Weights of a small image classifier: 32-pixel images, 25000 steps.
Rows from block 5 of a small image classifier, named by matrix and row number. Rows with one number belong to one neuron. Each number is 128 + 32 x the weight over its row's rms, rounded and kept within 0 to 255. All counts start at 0.
After each neuron's rows are labels from the 100 images, of 14848, where the neuron reaches its highest value: "colour at peak" is the nearest of a few named colours to the mean colour under the peak. Only what is clearly more common there than usual is listed. The data: rendered landscapes of hills, water and sky.
# fc1: MLP up (model.blocks.5.mlp.fc1.weight, 1024x256), inputs 208-255
# fc2: MLP down (model.blocks.5.mlp.fc2.weight, 256x1024, transposed), outputs 208-255

fc1.189 [113 116 144  70 128 133 147 123  96 163 151  88 183 112  80 170  95 183 134  90 122 124  74 152 169 196 114 113  94 104 236 147  78 158 176 178 147 131 110 195  87 117 123  99 127 155 199 160]
fc2.189 [162 116 151 144  80 172 167 160 155 106 108 172 109 156 177 124 206 108 179 111 154 133 142 148 107 141 125 115 157 186 106 129 154 141 116 129 140 158 148 158 151 199 123 184  73 116  54 115]
colour at peak: grey

fc1.52 [164 110 107 106 124 150 187 135  65 132 173 112 102 170 141 120 206 154 130 164 160  82  92  84  89  99 177 127 170  82 121 111 173 148  80 140 134  91 142 172 131 144 156 167 126 132 132  91]
fc2.52 [120 146 135 142 121 114  93 132 153 146 138 101 173 129 129 115 124 111 164  98 100 159 182 171 214 169 104 149 114 154  91 129  89 131 195 113 131 168 115 118 113  66 140 118 230 123 130 148]
colour at peak: orange

fc1.755 [155 176 108  67 130  86 103 130  82 115  78 104 113 100 145  93 108 162  91 180 139 110 144 151 123  98 111  60  90 118 112 122 159 138 107  63  94  67 161 123 124 111 128 132 130 120  75 214]
fc2.755 [132 151 126 146 175 148 156 109 105 183 155 137 102 168 118 139 128 170 150 118 110 110 128 112 161 225 116 232 159  83 182 161 130 158 103 189 146 123 122 131 121 147 152 133 165 135 224  95]
colour at peak: brown

fc1.238 [124 180 125 109 126 130  76 142 104 131 114  75 101  89  81 123  99 172  93 117 111 147 136 201 130 149  91  73  96 117 184 122 109  96 131  89  71 109 172 150  69  90 106  87 129 144 129 209]
fc2.238 [143 119 125 107 164 140 168 118 110 122 129 198  98 166 147 115 183 122 153 115 184  97 119 109 112 174 103 180 156 131 157 152 143 152 111 160 201 131 131 144 154 191 125 167  95 119 154  77]
colour at peak: grey

fc1.267 [130 135 159  57 130 122  87  90  81 171 160 111 140 100 145 130  97 136 122 116 188 113 104 173 146 164 142 132  89 102 219 150 102 126 175 140 111 148 132 162 133 166 133  68 128 146 188 184]
fc2.267 [163  99 150 155  73 185 149 139 150 145  82 163 113 166 128 152 142 138 193 101 148 146 185 150 154 167 102 129 149 149 110 127 137 139  85 108 161 121 138 158 139 159 105 186  86 123 110  96]
colour at peak: cyan

fc1.419 [120 146 139 141 124  99 113 147  49 113 181 171 102 113 172 120  91 119 143 124 192 123 132 125 119 199 187 172  71 107 177 109 129 121 105 175  98 120 115 192  87 135 174 156 128  89 149 118]
fc2.419 [163 138 115 145 140 166 145 107 175 173 116  86 143 141 106 147 140 153 140 117 147 151 180 127 196  97  59 163 152 114  76 171 148 150 165  47 167  92 125  92 170 112 120 101 185 142 127 118]
colour at peak: orange

fc1.659 [147 131 137 101 129 122 136 151 132 150 128  92 159 101 121 134 125 135  97 140 153 219  80 181 132 216 115 134  37  89 195 105 104 141 160 169 112  71 155 149  81 100 133 112 127 115 147 162]
fc2.659 [144 134 148 167 166 149 171 140 111 118 168 180 132 144 167 115 161 108 204 119 147  56 148 131 185 122 107 128 183 130 122 148 172 160 119 115 145 146 136 132 173 190 108 159 122 144 121 103]
colour at peak: brown

fc1.114 [135 136 144 147 130  82 125 126 103  67 128 184 107 103 157 178  81 115 111 162 161 121 144 125  84 177 176 179  78 135 146 123 142 132 148 135  95 119  87 148  91 119 174 141 129  81 130 112]
fc2.114 [138 124 122 130 133 188 129 132 186 159 143  89 123 159  76 110 135 145 103  93 164 131 138 109 180  78  69 138 164  40 128 151 130 142 116 118 139  96 132 131 154 125 103  99 112 103 113 124]
colour at peak: orange

fc1.332 [114 113 131  84 130  98 114 152 127 105 169 138 160 119 182 153 120 127 148 154 175 142 102 113  78 139 148 127  49  49 168 144 112 159 134  85  92 108  60 125  99 125 169  92 127 126 169 144]
fc2.332 [191 125 148 170 116 174 152 114 162 127 129 204 134 167 100 102 183 147 146  81 101 137 205 144 207 108 130  98 188 196  86 121 118 127 170 100 154 152 171 174 146 181 121 175 131 117  85 129]
colour at peak: cyan

fc1.44 [163 109 161  77 131 142 138 123  75 130 156 126 122 126 137 179 103 173 123 156 142  96 142 113 126 180 149 130 117 168 160 130 144 114 193 156 155 104 157 156 119 182 136 160 126 118 165 147]
fc2.44 [ 96 135 119 168  84 106 136 160 165 178  88  94 122 111  95 124 148 109 150 117 196 129 112 119 190 114  94 180 136  72 132 129 123 144  61 122  97 142  73 118 102  99 111  95 125 131  91 112]
colour at peak: orange

fc1.435 [152 121 157  38 129 158 117  87 109 166 160  79 163 135 129 126 174 127 131  97 146  89 113 124 154 119 106  64 136  99 147 108 116 110 137 130 190 122 166 123 155 109 159 126 127 160 148 180]
fc2.435 [122 141 164 161  43 128 139 163  99 118  85 168 132 140 153 166 111 104 209 125  78 127 178 179 110 213 142 174 138 179 129 134 132 147 128 146  99 127 127 150 135 154 117 173 173 105 143 121]
colour at peak: blue

fc1.241 [166 105 103 121 123 133 191 144  73 121 161 118 121 177 164 122 192 101 133 157 189 101  86 116  80  93 175 140 152  88 125 105 164 146  87 150 118 103 120 170 159 138 166 177 127 130 126  98]
fc2.241 [143 150 133 139 142 119 113 120 151 155 154 112 166 112 122 118 117 132 157 110  71 160 191 149 226 165  99 138 117 120  73 135 101 129 180  95 136 156 107  86 128  75 146 111 219 129 133 137]
colour at peak: orange

fc1.539 [155 122 148  78 132 160 128  75 108 164 123  67 132 116 124  99 137 168 105 111 141  86 131 150 129  83  88  60 174 104 153 141 136 115 105  76 147 141 177 142 168 144 101 140 127 140 121 195]
fc2.539 [128 150 130 138  98  96 125 135 136 154  88 146  99 120 137 158 150 107 174 137 127 138 135 133 150 237 174 185 106 160 114 150  97 155 121 167 111 159  93 149 118 136 154 164 141  97 156 106]
colour at peak: blue; cyan

fc1.427 [117  90 140 105 125  80 176 102 131 135 143 126 194 136 125 128 180 125 123 182 186  51 100  90 136 121 165  74  98  96 114 116 120 140 117 150 138 106 139  91 144 103 171 107 129 134  83 130]
fc2.427 [116 172 138 135 134 146 111 128 133 105 132 120 108 116 158 127  80 139 164 130  17 184  87 144 101 171 146 191 131 165  94 102 125 128 181  87  77 130 100 132 141 148 128 171 195 115 178 171]
colour at peak: grey

fc1.665 [185 120 121 135 130 108 181 126  41 138 137  97  87 130 144 138 121 133 123 158 149 182  87 131 133 185 162 158 152 140 197 103 131  90 145 190 115  80 140 173 124 134 129 177 128  97 152 123]
fc2.665 [125 128 140 136 129 144 126 152 176 166 150 108 131  96  82 127 132 111 168 118 201 101 141 116 214 162  94 151 110  37  77 144 115 146 110 112  97 188  66 104 149  97 110  87 100 120 123 108]
colour at peak: orange

fc1.459 [101 132 140 127 130 126  65 134 101 110 103  94 141 130 132 105  85 211 125 144 116  64 164 102  79 128 111  75  82  84 143 154 138 152 110  36 100 152 122 145 129  93  70 114 128 129  92 181]
fc2.459 [143 141  98 148 163 116 152 119 199 140  95 183  60 163  89 134 187 141 105  78 155 145  94 139 190 120 145 209 155 211 160 157  93 125 136 154 128 161 121 213 125 160 168 163  83  91 141 102]
colour at peak: cyan

fc1.45 [146 157 136  83 132 125 108 171 108 118 151 145 141 100 193 135  94 144 120 205 171 146 124 139 124 209 126 148  58 106 183 120 112 127 179 145 108  98 123 178 104 164 134 107 127 128 183 163]
fc2.45 [154 101 138 211 118 137 182 115 128 187 145 151 132 140  89 123 131 145 180  66 172 122 155 106 209  83 109 152 189 133 120 148 118 132  82 101 135 134 116 129 152 128 118 141  82 144 103 115]
colour at peak: black

fc1.313 [119 122 172 102 128 143 108 147 133 118 143 117 213 125 133 112  99 157  90 132 150 141 148 175 109 191  89  98  33  99 181 140  95 180 175 127 150 144 141 194 125 127 129 116 127 132 133 196]
fc2.313 [163 149  95 204 178 108 186 111 146 139 104 143  77 112 160 130 196 127 162 116 112  80 117 131 189 112 126 133 184 183 113 160 182 139  72 125 122 117 126 133 138 191 144 162  92 120 103  92]
colour at peak: black

fc1.263 [120 109 167  97 126 143 114 126 134 114 158 110 191 139 104  93  89 160  88 131 127 165 132 176 104 191  70  90  93  84 197 133  92 149 154 120 148 121 138 176  87 120 133  95 130 130 139 139]
fc2.263 [159 150  92 180 165 125 155 118 148 128  93 136  99 129 180 164 216 130 163 124 114  90 123 164 208 124 160 127 161 248 101 150 182 136 112 127 114 112 153 146 132 192 130 168  99 163 110 122]
colour at peak: grey

fc1.660 [ 95 117 128 112 131 111 129 134  92 149 146  62 144 107 165 116 109 144 122 141 128 164  91  71  99 200 113 137 150 143 114 128  92 154 118 163  77  99 143 141  97 161 141 173 129 104 223 123]
fc2.660 [192 125 102 143 122 112 129  81  77 114 117 163  88 146  81 114 118 163  97 106 162  77 165 157 204 135 104 105 117 136  41 120 139 107 148  82 163  98 103 117 119  99 157  75  43 161  67  96]
colour at peak: brown

fc1.673 [174 145 101 148 132 114 118 153  74 132 138 114  91 140 155  73 130 109 121 155 183 197 141 152 113 148 140 142 110 107 174  86 143 145 154 108  80 112 134 217  95 116 112 120 126  92 131 129]
fc2.673 [130 113 115 156 219 171 166 129 171 136 158 134 114 152  98 190 115 153 127 106 166 115 140 120 201 109  64 135 144  93 116 170 124 121 142  79 155 133 123  83 130 117 147 102 126 136 171 130]
colour at peak: orange

fc1.35 [151 118 138  90 129 162 180 121 138 155 136  71 197 117 105 115 149 172 113 116 138 129 108 149 144 184  94  73  81  79 162  93 104 127 141 143 171 112 168 145 147 123 113 122 126 162 139 171]
fc2.35 [114 149 142 165 135  87 131 134 121 117 131 199 106 147 177 118 160  91 186 131 114 100 101 146 132 135 176 176 150 191 122 153 132 155 141 151 130 163 113 177 133 176 130 185 139 109 102 140]
colour at peak: blue

fc1.318 [118 151 160  43 127 125  77 134 140 130 142 113 183  90 140 118  82 122 113 135 175 153 117 180 114 176 100 107  23  80 195 119  84 142 169 140 115 131 131 156 107 144 146  78 129 148 157 183]
fc2.318 [166 129 133 205 113 141 192 135 106 147 105 212 109 142 136 138 162 152 181 108 129  95 146 136 175 147 128 141 196 182 101 126 164 140  68  94 154 111 129 116 150 169 118 178 117 132 129  77]
colour at peak: grey

fc1.760 [113 123 166 145 127  60 155 119 136  63 108 175 133  54 145 180  65 101 105 159 162  94 124 116 143 208 161 182  77 155 136 124 104 124 173 198 108 146  99 123 118  94 146 121 129  84 158 158]
fc2.760 [130 141 134 120  98 205 156 139 168 193 136 105  85 170  87  95 129 174 128 115 151 129 141 101 147  71 106 181 151  52 130 130 141 148  96 108 106  74 106 167 168 165  95 145  87 113 116 121]
colour at peak: cyan

fc1.492 [162 134 136  94 131 133  90 131 135 102 138 110 139 149 148 131 152 113  85 169 126 192 132 167  74  78  90  68  99  61 160 110 150 139 107  22  94  89 134 139  85 129 153 106 128  87  89 113]
fc2.492 [127 130  98 140 198 165 139 119 123 130 152 138 140 147 106 150 145 146 151  83  98 105 147 151 182 173 135 141 166 200 108 148 126 134 154 143 159 123 165 135 152 129 156 139 145 149 206 113]
colour at peak: brown

fc1.356 [ 97 117 132  77 127 114 133 167 112 107 167 156 144 117 159 142 102 131 175 127 174 138 100 104  99 179 195 197  28  83 120 110 132 141 116 162  98 105 101 126  92 152 170 164 128 148 156 120]
fc2.356 [136 155 138 213 117 106 152 112 142 118 111 200 120 148 115  93 137 150 102 113 124 116 171 149 196 120 108 104 175 151  93  94 142 126 143  77 134 157 124 102 121 117 123 109 172 132  81 135]
colour at peak: cyan

fc1.319 [140  96 160  93 126 137 156 140  90 121 132 142 126 104 116 164 226 143 172 109 186  88  70  78 100 115 134 102 144 100 133 147 163 127  91 104  98 171  94  46 127 139 128  80 128 103 151 109]
fc2.319 [114 150 156 117  66 179 142 128 162 139 123 157 186 135 143  69 127 119 111 143  98 147 207 169 173 165 147 135 132 146 102 122 111 145 175 134 152 145 147 160 155 144 154 161 211 148 108 125]
colour at peak: brown